Weights of a small contrastive image-text model.
Data: trained on views of escape-time and Newton fractals, 36250 training examples, 41.0 epochs.
Rows from block 2 of the image encoder of a small contrastive image-text model, named by matrix and row number. Rows with one number belong to one neuron. Each number is 500 + 25 x the weight over its row's rms, rounded and kept within 0 to 999. All counts start at 0. Numbers have three digits each.
After each neuron's rows are labels from the 100 images, of 14976, where the neuron reaches its highest value: "top examples" is what is common among them; "peak at" is the part of the image that holds the peak. Only what is clearly more common there than usual is listed. The data: views of escape-time and Newton fractals. In brackets: how many of the 100.
# fc1: MLP up (encoder.blocks.2.mlp.fc1.weight, 512x128), inputs 0-127
# fc2: MLP down (encoder.blocks.2.mlp.fc2.weight, 128x512, transposed), outputs 0-127

fc1.190:512509511485552463478523531456479466461489502498534571502443464501488480548497519514491510504516497488492519501520486516483499457531491520542514490469473482540528501519517505505508522523583504494524529493562477493494493517494523512533499472486465461504521524537520528529479493476507528489491492469526481476505518471548510518489501486498460479521520479491505507525509532519504488506451
fc2.190:505511459445491538507506548466489484478479539453549487490458541546465506528525517487491496450526462530518478527527510466465516517451480513501485482506471537536506507504499544499512484467518516515529507522504522477480464537500485513505507510502499485477478468482534511519465507481472527476490483519490514487528468493523494470569510523526486501481538475520503523482489476468514483475502
top examples: vivid (69)
peak at: bottom right (28)

fc1.288:532527490509515486470436508480512466452541526552519441531477474490513474493468532522528491446468495516499489460502522509498473544507507501509459461516474509522463519534489509507505539513496482524471487481471532483464484480502489507536508532486497507504493516489535453507487520481496504477492477487456466482531513510481502474473496511490512422494512504471465506526509550514496483506493
fc2.288:510501466468531502498491493482493533503492469458479529471518519501517517487526506479442540523537568560471524495489496504507476490513471457462527501493490514486507494469492473522477506477519500504544477492454525464509508441511490473478497495469493484530476492526523535470498476507469496500471489503504556529511518536494496519471522516490454490499513543439471469510493511506492459523516
top examples: warm (45); Newton basins of three roots (27)
peak at: centre (63)

fc1.186:546504508470501502529558475527474476494484514517416481521532483544480487497492532463512507523493513476547501496535476504496491523503506492489538525491519504472507502525542536489502500511496515487502499496473442509526465520495517508515519507528509515481490446469480488477501480516498450515537496496500485443471566471544518535508467504487470480517491519508518475488454506479483474489536
fc2.186:489518514429527510553465496529511525476498489518472467499521508526475495520515485488468488499536564494530481513495512530490489494489501504524491508469502513522474512512505477503545549511499528481519493519518485518506488462500550545450555521439494520485520490478507538517475510523508483489500518476503513529482483495453506505497503505526527509477448498473464483481493532502529460451546
top examples: pastel (96); Newton basins of three roots (47)
peak at: top left (45); top right (35)

fc1.162:503491489481501458498498509512496517494479534468467506494495525478452474538524493506455501496501490485495497515519444456542490501521525491516493436505497510479505492534465540493526482494478469492439524442528504511466502478516535523454512531484486514479507497523529497515471510519543528455448477496472517536520530481496465500507472475480496514467527496513469470554533479492524509520514
fc2.162:527481507480527521517535526525524452489511504455517492509505491507542498527508473487450532472501489527478485505489523494498516500513499518565506427530466495523485546510483527508531518488486493531531530451487508474468515497495464507486457467523444473487480497519485505532510497522525527459500531487495465501498536514547530526486494472488549496456474492502500499492468485536488483461513
top examples: dark (34)
peak at: bottom left (32); bottom right (27)

fc1.250:519531497530524475519524488515480513503511495475516514518469516540457484515484519463506495520462454478504485546503461518501499502540518486510514495512482464522495535486506546469490528552485489545517545502468498544485532491478516491477544495487516491526511483469462485494510511493479502521487473490499548498513521500503474524481510530516504566499507575537490470550491460473459484476498
fc2.250:513492494490475459474491483483486525531542503561584468511533474538494468494505517502520513504493473473511531524501495472509476506497543510498459522489524491516488523492529475488521486472516502501484473499521489462545514486470494526473459501489473493484486548508534504507517474485501512521502478487468499444458499506479499519520487568527498473551518488467482495470491539526477477550493
top examples: tricorn (68); cool (40)
peak at: centre (57)

fc1.183:483486516514460453543521516492513513485504530467459518520524512504529480478500493527501535453489515528506529485466507533533540478557515479504496500439478527487481488537490508534459510495482499512519474505502457485477505453503493519478537500478502524533485499508493523506515509518459515512508436492482495480522499514522470509508503519505523532419515499493468539542502518564511496492509
fc2.183:503523493537520527478531508481497452485498498489537474462527484489460492518499486522497494507478439496474516504491473497429506482458518484505505522524509486486513499503498538502465536511455514509466550488535506480528504525540488475510438497492534461442494487465505514466508478484490488453465536471495499533481494515497481502500511544495530461508511459538473501472537520473513477498506
top examples: cool (40); Newton basins of three roots (31); Newton basins of five roots (30)
peak at: centre (31)

fc1.287:460483533490520505503506490542499519500506548513544476519527537486472500532475479507506471487471488479519495515433497494506458511513487495484525529455525474520530491528446521478486500489501497529566488520506446486531507496492515519512553515520492513497449529531510527483514492527487512514471485475502509528526513495557528488481467518495462500492529508490500518443535547492490475478522
fc2.287:529548496522537486500492484483528489474487525480528444527517491442496474474539484463515512492514490507488513523474477536523505449449501471484520510508540490494555521477461521501515489520497490508504499497478558496495458530524513461540537495493513488475519487487468511542493531489495496516439535518508498517508502453474539518509476529505507515496513520535510481517490478451470480529476
top examples: cool (33)
peak at: centre (87)

fc1.103:467486541461554542544534478533526485509474501502476535488524417485491537490460467464498504498491477537525532467524516506501472516461483496513480541523530499470501519495485492459510474481528503531546481483511515522499453462521464538492465488500534482497493487486461474480514498467512480483508470505533497445491497487511497497458530508501501504490503502466502521501507501495510493510451
fc2.103:514490475482520465495515479536476512457516512474526494516577532489468487492477524492520529520524482494516474527452482532481532496504519489492470500513481527520495530503523470509446492552500508467562527484560477511501535491486500491481478502504480551498478485447516480470526483491549482509515513495480478517465492537504496494538522545460489450512506502481489498506523493529510518488479
top examples: burning ship (53)
peak at: top left (29)

fc1.60:475481504493506504498505482511509509510524530491497556450513504462488519522523522484481475492493474496515492451462507502528517537483495495553538506525564489550480496516503499535498498483537500487495534512489498544475463487435523511507531483498483478537498518431497518491492491507524463516496493479511543487491508530510515476460514508436486535506461508474510494507534443536523513508513
fc2.60:507508492504517474471513454436532513495501492490518511488482502509500492513530505505481555456484536451511495499504518476499531473506516507475478533483512484467491503482512466511482483460512450484499516444500511463490467529513500516475479523566473476464511488526507541494512513439483505475477558496473499477512480502512444535515473484535534474492517478501502546515477531503533474489481
top examples: cool (35)
peak at: centre (47)

fc1.392:450510521491491484469524511496525529481493525459454492554490530473528502486540535505467498481484488525477483542489493518462472506454522509508499484545525498450513478466544551529510495482480515518461518537552527507477523532480552492506483512465512505529509471514484489499560497518482518514478537510478480494508484483543532484481523518464500478508468486521478516508501480511519517514469
fc2.392:483488514487517500476534461494508498503489511471492450500490520468445489510502484516492504475542509505497500514531553517504493532520495493494484496484469509488508492468519466543473471475499498499526500475493424515454512507510502467506516517470582485548489495495505510464482468525514524489563491539474535521477504478486513498504489480568475471480510533491518442486481503479505510490462
top examples: quartic Julia set (46)
peak at: bottom left (29)

fc1.133:522441520511472445478500518519476485450511475512536473496510479531498519517488473500499537526506516521475493533502533535501513478472521518500518475502535491495470488510474520494495536507468538476513484533516544489457472502534458475466510482535533461539443501457498516515533498575511512495478490536491473514500504506487491502473477478495506485498540505501528512523481509538514483521448
fc2.133:488517533503511520509525503482509538493519519497498566512490514490497520506524525527492478504492510501462527508534500532476485523514482521477492456516455534502467525516485494537506476459530495556479514508535505459536508518542547541467500494472443521468505461479526476501477473505504516495536523475492526504493483498467492514475561460479457532516498527489459466499538500504510516526531
top examples: grey (59); Mandelbrot set (39); burning ship (35)
peak at: centre (31)

fc1.400:505503508503498488509502509530498517546521521469493446461539473522508528555497470515511517490487488468552489559552475516521479487507483518483496539483482471509527477505515527478521525525469521479490498508506527509530510467530496517489484425516514485462485518510504507477483485508500528495489499524494503481519553512520560453516486488520511470524469515492510522492487464471512556450529
fc2.400:505459502461533528459480512468479536500500524501511497505468504493526532529457520472456485515495450487511492510510541507487500468502519523496454546488534475488508513446498512463487540434537500499518499494480507515514523493461526540458509500453496487472488505495471509523512533510496471511503519484501523461478541524487496495508545534495481488493497505508532500485483455527578507505511
top examples: pastel (62); Newton basins of five roots (40)
peak at: centre (40)

fc1.319:486490500507477454524499502546488510549508485489477481499495471529490521475473497499547482470491495561508553517490515470486502485517471492541502507501560493467517465519522515503491500490455491501508502524471541555487484477509467534546484491486464545520535541495530500478495509455458573521496526489498480468511477493498510484511477511494482520498514480521470503479466514511484552520487
fc2.319:511420523470553467466459521530510503472533492536524537515515507471555495525519534483534483490487505472482493525495502485540556504507511494492505524510512476478516520528509521506496525468519506503458516500506486535545497520505506484529535525520498540487459530537485460489488467476528492487506479524484521530505485477499477507508525557488524504478516494460547481495543520509480521487518
top examples: cool (45); Newton basins of three roots (31)
peak at: top left (34)

fc1.217:454482515546492512505527481485501525490554436498511506512534504508515511503511525512501501481486489523472507510502498477481488512524523501535478527470548463473488489506527494528473561537521485504501468509531530522493522515546511507485505518514463549529436454488485493513484527491515494469508512524489435504525518527508473537471504501506483470489539481480482469498481557518506550516509
fc2.217:502491541528501494455509491528512505455508484533520468492503560517509470501492500479494466493539487474490513502475526485515527481488502513488465462484546542500464492478488537478516475447503500493468472514473478485453508477474505507479508508498471502490499470488491522471473571467523460531513481432516521471519460511511526509529504480516457483470488492487495520508501516434539488521498
top examples: grey (71); Mandelbrot set (43); tricorn (33)
peak at: centre (32)

fc1.397:488484540490485510472460495472499495513508518479518492486508514500474531516542512502498536452493513466542512525560489549497471533517448543473485487490528511488461540482497482489473474467552473492499532519458475507507470434484483509488479491496483499505504538540502463475502480539516503486504503480519507499505525517495509534525479470500478471524543482531496517523500452537494547522530
fc2.397:498495493524507512530513490505493503561548489537464441485498457517493548470473501480470502492502491551512486485466494498494497500515486462503478492515477487501491526545501441507496487490472517532553481499495528541502472524513500510501503531487496470522537509469507477546505531511490530503465519495454466507480516484468497507501486489477435478475442471546499513511482528452533498496513
top examples: tricorn (78); earthy (33)
peak at: centre (27)

fc1.176:537511484518479530450456520491452507459464485502514527471507512509455492514540554531471476479456513474484501515543459480469508496493504458493501483486511499493511501511499536479476501481492551503482515482486490472452515483522512509519492497545486502524511495445510527476508502504469532541516508500464513527480501540494545504537501477491514440503522535463477506448501508537497492518520
fc2.176:468444499504455470519531513520522452513503513545498468521471510448436497479500500485496458511479487526546467543464473470511478466484527527524519539551467531467523471531493495509498473501495490518520503511504527488505493494516491493497513469472504504523485526487521509480523494493466467491521468465515491485473505524467519452494505478457492488497450489515485522464460477509513490536483
top examples: tricorn (62)
peak at: centre (36)

fc1.64:547500507534472487464492542525510500503495464492494503497519503448511491553473520493471513505458485516477477509481497500552497496506460533531529516514494515488474507462499511488531519464498541498505476526494503540515546489483504504483526476479515506465481449507502486520536516473490540495525483510528493504477497457486505472538499533444504466538556478544545466459510462528513506509488
fc2.64:479469488546505477524508501465449520486496490460490491504463503506526535482512553512465529508515448537548461472526522505485419522470503475510500477521495508504488470505537510488478514477513480494463464523525494464516457482495513528461467484482533487476507528481491496507465510491500498485534463475470522534520500557517474515508495470468487524487484513459480469531485486489493507480497
top examples: earthy (53); Newton basins of three roots (38)
peak at: centre (52)

fc1.316:520501529455519498519465446535494534484449527493518525531502492464484513525555507476505508521534511522535521531462493512488472477494503517534481469494525510507485487506503488508500486507491482517501542475503481491463508461471481474495519467517456507487479479514501509516489525529539496518503518495498552499455535499466498549461515492512497508484519487495530434533496466550478483436524
fc2.316:465496449511507506501496494513479502522480515519473465502536470461507537491461490500493480476478458563447554489490497514542489457544463520507515484505487469509471481528476541544497481483500512514473511549482456475518485500461464513524508489497512522486478474520502474509499512543475532540509505489529512508490516471497487538491475497547494514460509502477532487485469538533459521502493
top examples: dark (87)
peak at: bottom left (32)

fc1.491:513511505495540516525496489481455510451477462545466520500473529453461564488504532479490507519538534509505476477488508506506488516516512504501511530491522514502541489505481466533522494488456497469517526520509545467421472474463467478517522535480458475491504473485481488508535469542479489478469476495498520472515510541483477532517498496526533470516503487502486512475520498470505474500472
fc2.491:490413491490497470495490471496484505512536505483532522467487503479489524556513506548500550522499487463468477494473521474468534548530490526495488491508539539508497530494524508456508508469498499478489513490515519441479516520519477497529466490562475506504510527502463464500464501494504508507490482467521476506478507518471490480493516472465542483461492480528497477533503466487509552519504
top examples: pastel (49); dark (45)
peak at: bottom centre (34)

fc1.308:493464548523487499508498490540484497504522458485491521456504501498519536512498468477509478538471471516527531502480520509499505566492520520480545473505498461511492523552561502502499493481484534494477504457545539493501476456528503516489485540507511494530512533475492497496495503483455482489488499507505516532478489542517511474491485522457525497479517465463478505476521422524525494465524
fc2.308:503473462493505550480506466510474459460485539478520475468509527467462495474509489517499487455462567512487521510514490495489544498501525514455440500517490502506527513543480535520502520496471528470502540463513484505507509542524512537502530476477501518500497496524451515545506553500473475514518486521501523454474484481501485512502503482523508465510470520486544537504490482503500480541480
top examples: earthy (35); burning ship (29)
peak at: centre (90)

fc1.271:522494485514531518528498481512535482499467522510460489482479476526494483521490502527461511500533506518494442520485530523505461502455507498530486521517531545498500461468481536524515484457528503503495528512489474510495397517505493495491508489511494504536515477557497534506507519451519504517506482508489525494496506520486513500510522506536550511455473461532512464497509542438516489514486
fc2.271:522487469488474497474536484501518489484505471476508477539498500519518445501530460465479471483513507504500475576465500474498492492502541488460454509506476491491510550509501476514532516476540492467494499506529514492498533510501483510463493454496522502540521503482527503459490552490505433496528473453495493513483425488497515525519516491474534490499497490523499492521488531530527519543514
top examples: vivid (86); Newton basins of five roots (35)
peak at: top left (29)

fc1.274:505500438456481494519499482483525491488538522493477504457449544470498522509523517527498467496513507480538505509473536486500453495515498561556481542494521520517447554468519488486518500491489520513496493542479474480489451513490487480474521526518495488508506479472510512526507517508462529505503480494482508467461532509477528498515515493520486452512538497441502486503484525536528514538513
fc2.274:465503510507486489452508498488504488501493494507494523539469542488516493536521535467518492493494494503524504521483479499529477472522507481458493547494485489448513481449508473481501510497490483495468474504472536545517511514511443492459503477480493483466505485523497501535513513501560470544486443527488529510472541535513516523461526523517469521486523492455517552489472456532466515495478
top examples: pastel (75); Newton basins of five roots (36)
peak at: centre (30)

fc1.222:466512503524503480505487489493467488492499503473497521501518554452462535504492509493504464507496547461484491519462465503489468571491521460509520460515531515529494482520542470507533446474511507515491525502554481505491519506470485501503492498475489524518461507495523491486515494455482473519452478505524542493486524510539510507464510557517537491524518471492429483498506488512518472495520
fc2.222:478483475495501576538520482555525511545485504531491446512532528470552522521534473530500546470499506462512486534504491560501502496485512512497436459511497499517493469467499482519514544507492519477503503468487480505526536539543490511497522483513531501533498488498510499481486495513483502541529492521540500483506514473507508499502503502542502511519493529507523530540511480451541499523496
top examples: burning ship (47); dark (32)
peak at: centre (89)

fc1.340:466514543498512526510533550543526499492483485536512515515527508461503534542525493489511468490471471476526504510478511519516533483504459489529502486520529481521547527449506476537516492467485504520494502546482515487443466509480479509512544495534528488464517520510472455525493549516513525509525475480424493513503492500511555491512528509497515492516479468456476508488512503484515500523519
fc2.340:488482526524499490451520509507473503504463487488506453522493489475522521534463494534526520498524480504497493484495477525480489502552518499512511509519559487527469498531513484522479478480509492487492507502495503472455504453531539524552486517485496492507455507457521571517486502463467496478499515510483478480539498524478504493500490454506510477569559478485532505544539528496479480523473
top examples: dark (43); warm (33); cubic Julia set (27)
peak at: middle left (28)

fc1.218:526516502528511486483544481500484503474486497531510524492527535534486505521523528497474539467454526496471501492489493500458506565499495499462519468469537514527512506505515499500475518510551494520512456464529531496472528484480517504533486491520508431523482482496503505510513515520493524538424495554493514514505472493516457499485494472479506517489559485504505488468511448528473523479468
fc2.218:495483494477518509491522505496540534465481473516467535517502512527529533520552480451506494471514556530500476545465523499484498483482531474429471486528487513556434506513526513510501506476519480512471492476490461517509502533527500514473511526488456486485507518502495491495460540483489457535490500499481479506506455489491497477486552483504522481442464512495511500477469484497510526500493
top examples: earthy (48); close-up (45); grey (37)
peak at: centre (100)

fc1.317:483517528565479480471505465512483512520515513523528485503503487535481460498474497507515497505490490506508434486528450476513468542518473468505520481488509470554563491494463510521486480489486529547570501506480522484478527467472523486477515499492526510497488513487536480481546509505489515540472491542518544521553515498511506459474512522528515483508508503484531480472501465503477486503504
fc2.317:510505540453484482497518472462527486468488484529544507487540485490503513529537483499483551450461505523522519519454482510498474520502531474489495498502503502553468572461498458505531513482521498522485492493497504492488500501509489503498540518490561457450493538507492483538501531462470511511477479527465498514509507485492503519498456511499508501508507525521489513474466520546482545533464
top examples: dark (41)
peak at: centre (100)

fc1.232:475479521518471541554491522519491505448470465534462524483493503542516564502511535509479504496506502472469487499483447507471466493502480502506535486520481515478464530502509481466486459495484514508561480515534508482473521500492506523512497495489544522500477539520504506480536498460516513533491513505501530491461472525539473500490494510536507527498468475476451519527504543490489564496496
fc2.232:490505531480511491480486476504508492528500526569490483515512539481478522498515493549487460505504505510511497517500506561497509513545487459534435492501499468529503467483537518504529546480514532517508529498511502514499511515497486466451462509502506506464525502491505475534435489513501546552466482494480450513513494482513521486466504515531496526473529522453539476471502509500538523517493
top examples: earthy (40)
peak at: centre (28)

fc1.481:550518515449494526454489475491498507480516538507479498452493516481531472529497485508519507490544494494468488572552487486515493512531508498493531511472466513563542481506510491526541531472462505496468515518528539490494506480533498517444480443501498517466483507497517502458506489526501480477479515473473514468487526510510530467520497514513491490506511529494483531491468482472499535458472
fc2.481:485490468460533502470488486496494521527509532495514491535434502461499489516455477424480481516484500496490515510479554501492487541515489487485486532451510511502493500497513510494521516471526467502534470485493503530484520518475457504492468455456493473476525524542472506507503512531530462529483484512527530519463544535502499516481497495458487518497510512461519497491503484567516463477519
top examples: pastel (76); Newton basins of five roots (36)
peak at: centre (40)

fc1.462:492490504481560541493477450466507510506444539513531461520489446535502503485476482467496508488511497543500503454530533503506460496488467537504523492503529481526544549485532497508495502544470491488477496526505505515483498491484482478495520524554511486521479516486533490477496510507502469532481463476520508439539509476464500495482454471499458493494448522497491514532513494529508505479495
fc2.462:493494477479568519481517516511514504467508496526501492501503497521516567481517489494472481562512501530497543495485539484489519518473509478518493466520550499490491466497482520541499475487466515522484525500494501474489469523457496477532525471491521471531471532495486520548457467494498514515484447498466502424476514473490517469519503505523487488505537503493521513540521531449518467513494
top examples: dark (97)
peak at: top right (28)

fc1.109:498522494482500497544526496533470566496511470519454475477519531488477483480499485479491526512463468497469491517441482516482483509532446535482497462492509499522513507480502487486506500487526520542511513526442487537463477528505505510503524494456529505552472466473462521519563527474495490512476500533527515475536478484452535502492516473479516511527503502512475477495496507545529491499503
fc2.109:501486501522539471477504499477461490506513517523565490497514463525531494550512527509485546496489488500496563488528520529483496558478459496534505481499490510523494537513460517509531464547448503527533507480510514449500520467470462503486485496522484445454482533492485519540492477500529495493515498489485469502519527504537496467504461536504524478474529480494520474507506465495492488495516
top examples: vivid (78)
peak at: centre (69)

fc1.386:467512532479512487508481478504486474545523520449504448512502454493468478511505503487505466491526477500442503477483445516487548517491519446527535518477532502506517548507479477516500542472504510465527467505505521515492504495525503506494540486518475527498498444462495509450482533471498530509506515497539466472507534530490471533526476512529502518471517470521510499474456497520504511524535
fc2.386:514474520492486472463483510522491534453525493554493543445504468537512475489539524460491514514464496515478504509456503479497526464487529496511538491487485492505502486504490501484518469507505472493478484510514517543494460508507512460527491464495487494466512487522437459531492508491514479508517463524476447494477542447520497497528531529473476444500537511512517536535479479510479503528513
top examples: cool (49); grey (44)
peak at: bottom left (51)

fc1.327:514538491490492480445513516548520486490487499439510492496552520462492495488525476515487529504475516526488553505501504504467524460573530504520544528536529510475507516531488482521439460501544515488466531487459513488528465492540504490502494500494483479498475496511536520483490474505488482494501526496488525450489492526510518527529483480511450478471510517485506494502510534488499465475540
fc2.327:459497498494480518498463462471510537489475464473486492491511463527509452544506512467493496493497499475548478479507455524541466484503485478478569494550496472494514526514495468488502494482533425516449493526481483523496469507465509502477515488511485477485482506500527479473512483505530494488475494513504511500537472486511555519460508540508519485501510488504504485479487498495481501464581
top examples: vivid (52); Newton basins of three roots (47)
peak at: top left (28)

fc1.237:537471523510523520491542501530509532511516496506459516533492487481507485474521488488482519525486514455510540481483503503542435522525503483515516519493497499497479533510470509467503515521487518527430515475539481491484483460433485498521497485504493504540529507512474518464486484519522492500514469453476500510481512524479527526494436512489490492494478481487512502450486579517452498474509
fc2.237:477517451507487509468442551481498473480486519526463469536516545469521479463472478491512520456479466511531486510477485501496512519468541488498494489513489530498511473497507488488462530504419495516546486452439478496494445504479481513491498523499499547465462486502476493492502511522510499472510500485503517537514495484470493503524447498511495511499504550503456491507479497502530526487521
top examples: warm (98)
peak at: bottom right (31)

fc1.175:492490504528494472492471466513478423508483510487491476497506541496529525526522471516481486494496542496500483495521506513507517506515482554480472520513500532500520487515513488535555516470512532523529531526533488591527527512463481523506509477549462505496479497467530511480469484538502487440525516479525520499538494517496533512498511533465494486519519556494495499511528484503503487481530
fc2.175:539521484519540449533484516497491503555526472486510491500457490492480456499452495460532479465480470477519495498470458482536480500466494513496487463498489475511534535503476489498494472452513486535504527454437461513526501505494462504495486514462487553462516510507542507520499492491470479510526500482501472481481515473556517523523506503542480486527487501486499537484501529510512515539490
top examples: cool (52)
peak at: top centre (33)

fc1.413:532499491517509483527529510530499490489469480504483503513489480451519461488500514492479470516503487465506508527473518465482504492549527510498499500438512483525510517504475484500474557558512515493479494521536538469529552513499499446484501473482496542529502545494492495501509503516451513519459525516490482449531521476497484482529488486513522532517475502486438428479512505519469474498511
fc2.413:473461500464482526529463489462515496501483505525494493532500512487489446476533455480523551512496487517521485491521482497513517521515496484483464536532463491480469501513511480485502484531493514485499487504547486528486503495509523467528518529481501461519480502537491476490473454437493511513496576517509518529475502506465457512485502500452489498500512549508535508433501527528521477465473
top examples: cool (36); Julia set (26)
peak at: bottom centre (33)

fc1.38:531566464567499477529514509505485497459554488510498525505540478497530514553532491483469504447492472518510462487505496482486506505510505486522503476486536523483459533471525473514497518546507468506508491509495504512482538508474535475479492477490477466508501517524513496507505517534558493514492481507488494523456505549498554516531506516453511530540533518495466524473493511501461500519497
fc2.38:524512478488499482504517522523511526495460466500520529497515529456487498544534556487535509531500515456502460493494521525481495509456508509516507492542521542530517474469532485495518524509555555537518483472506535535516509490509510487488481478506517531546481498488495543492469472494525446489503471496494479535482492493499461514471508499537506477433511519459516468505531523485528496527513
top examples: earthy (34); Julia set (33)
peak at: centre (60)

fc1.460:513497510493502522484507527542491468459486517474523488495443475500498484543565488450425506533501476483529487526535523497504508493519493494516527485504548474516520491488518470501480484532524501481474496505463501547477488527532477499472502500469551486471519468475523512516471496540460470518509514506508514486473486486517516503462483476517545447460503502478525489496491516510439514501473
fc2.460:469506463519515480507501491472469481505511458530533497527497514471461532516490480492481510477520483558488480477525466486480512504468478521517481511534510517500495463471505516488488512511469558516500515499470523467474516547530494473481497499495485516445502524533477481495496511551552510529479490511540494480508480489440460481493507523499533498484478483513422477505476471496562520509485
top examples: earthy (68)
peak at: top left (30)

fc1.477:473504544531464477474491483492500448475549482526466454498514533480486515501514506489452507501462451517485507487515509547557478488505495510470491496449491508527503542519490496500516477501529486480522501546502484501530506499508474512485510452482494501484534476502498492496525453489479483530526521447537514489534479513486543517510492555450456522481534514485483482475510524474535516499515
fc2.477:531512485460479480486508459529508461547500482474525499496471468486482434497475520485516485473521517524494520521461467514481507519467504543513538480533538500497492514495462503514495513516460518490456501513513525518518463542536489473451482518489501510497491490485516505524566548472461516501472462472538473539490529495465492510476489463508507487515507501522547515505484514525475494463519
top examples: warm (37); Newton basins of five roots (34)
peak at: centre (39)

fc1.180:466501463465493463517515467520486514503531472471506518454499530513471506513473466504522474517500515505504495509478502460502472504469475493479492518482531489477486541524531513501490492508498527553479511490538435479516517493496497498487541522488532516460499511485540500499485490553496507444501427530480488473513502493474484527452484532476488533519512504488503468542540522520567515489484
fc2.180:516531495488506498446524503489532518539505505515473529515504513482510540572498501454513513530506492521489505529473548538491511461498511534490472501466454519527514513500465476512487515495538422482508531476496524483499504526516432488464463464501498464487486503496501524501477499506515472501462496472488503496479516467507491507464476494506478476498533507474509526501505433515447494499528
top examples: grey (36); pastel (32)
peak at: centre (35)

fc1.261:513529503503520474529491456514556548512488509493441441518516464523468511553491463533487487530520485485507457514477493466485464469510508510487480508528494516512488490483498490491530487504513461503503516475481471554514488481474442519481481478466542541503535501512465498480497474497469470526479507496494524534496486514503491532506472546450487529474502473443479513505485533507492502499503
fc2.261:489463513504500557488483490524542526522486507494525503537456513493531537502468484509485483518508478502511470478526479454512501512506537520494470489504512506490490466537482512485463441485483481468471520516512506474511484534477502481479455517541473517529481515525487534493447472514456447469492477484502521459540494512487496515521533483519500461493501508507527489459573500478512512539471
top examples: pastel (35); grey (32)
peak at: bottom left (33)

fc1.160:494477483514459465504517515516505541522485510518482502493476504491505545506545559511509509550475493561489490518518463503504486464510490492526528448501529483516445521502516492448440471493483482478478481477494531455483474514501492518505533477511540521472519494507444528497521526536512508463490487498456489515490536472502477508482497481485460502479503491512485497511474541467520510521554
fc2.160:498499516512481474486463472489515507516466520494498504520481493516485480514470530502506495475436522499525540480504458499542479493495534509484513504510499534487485553558474525508524529451505523492549499474505493507499441468517528508491478463477490511500489463485497469559502445545499508546508488488500502496512490504507516530495516507509531443526535444536459511490511505511520544520478
top examples: dark (85)
peak at: bottom left (37); bottom centre (29)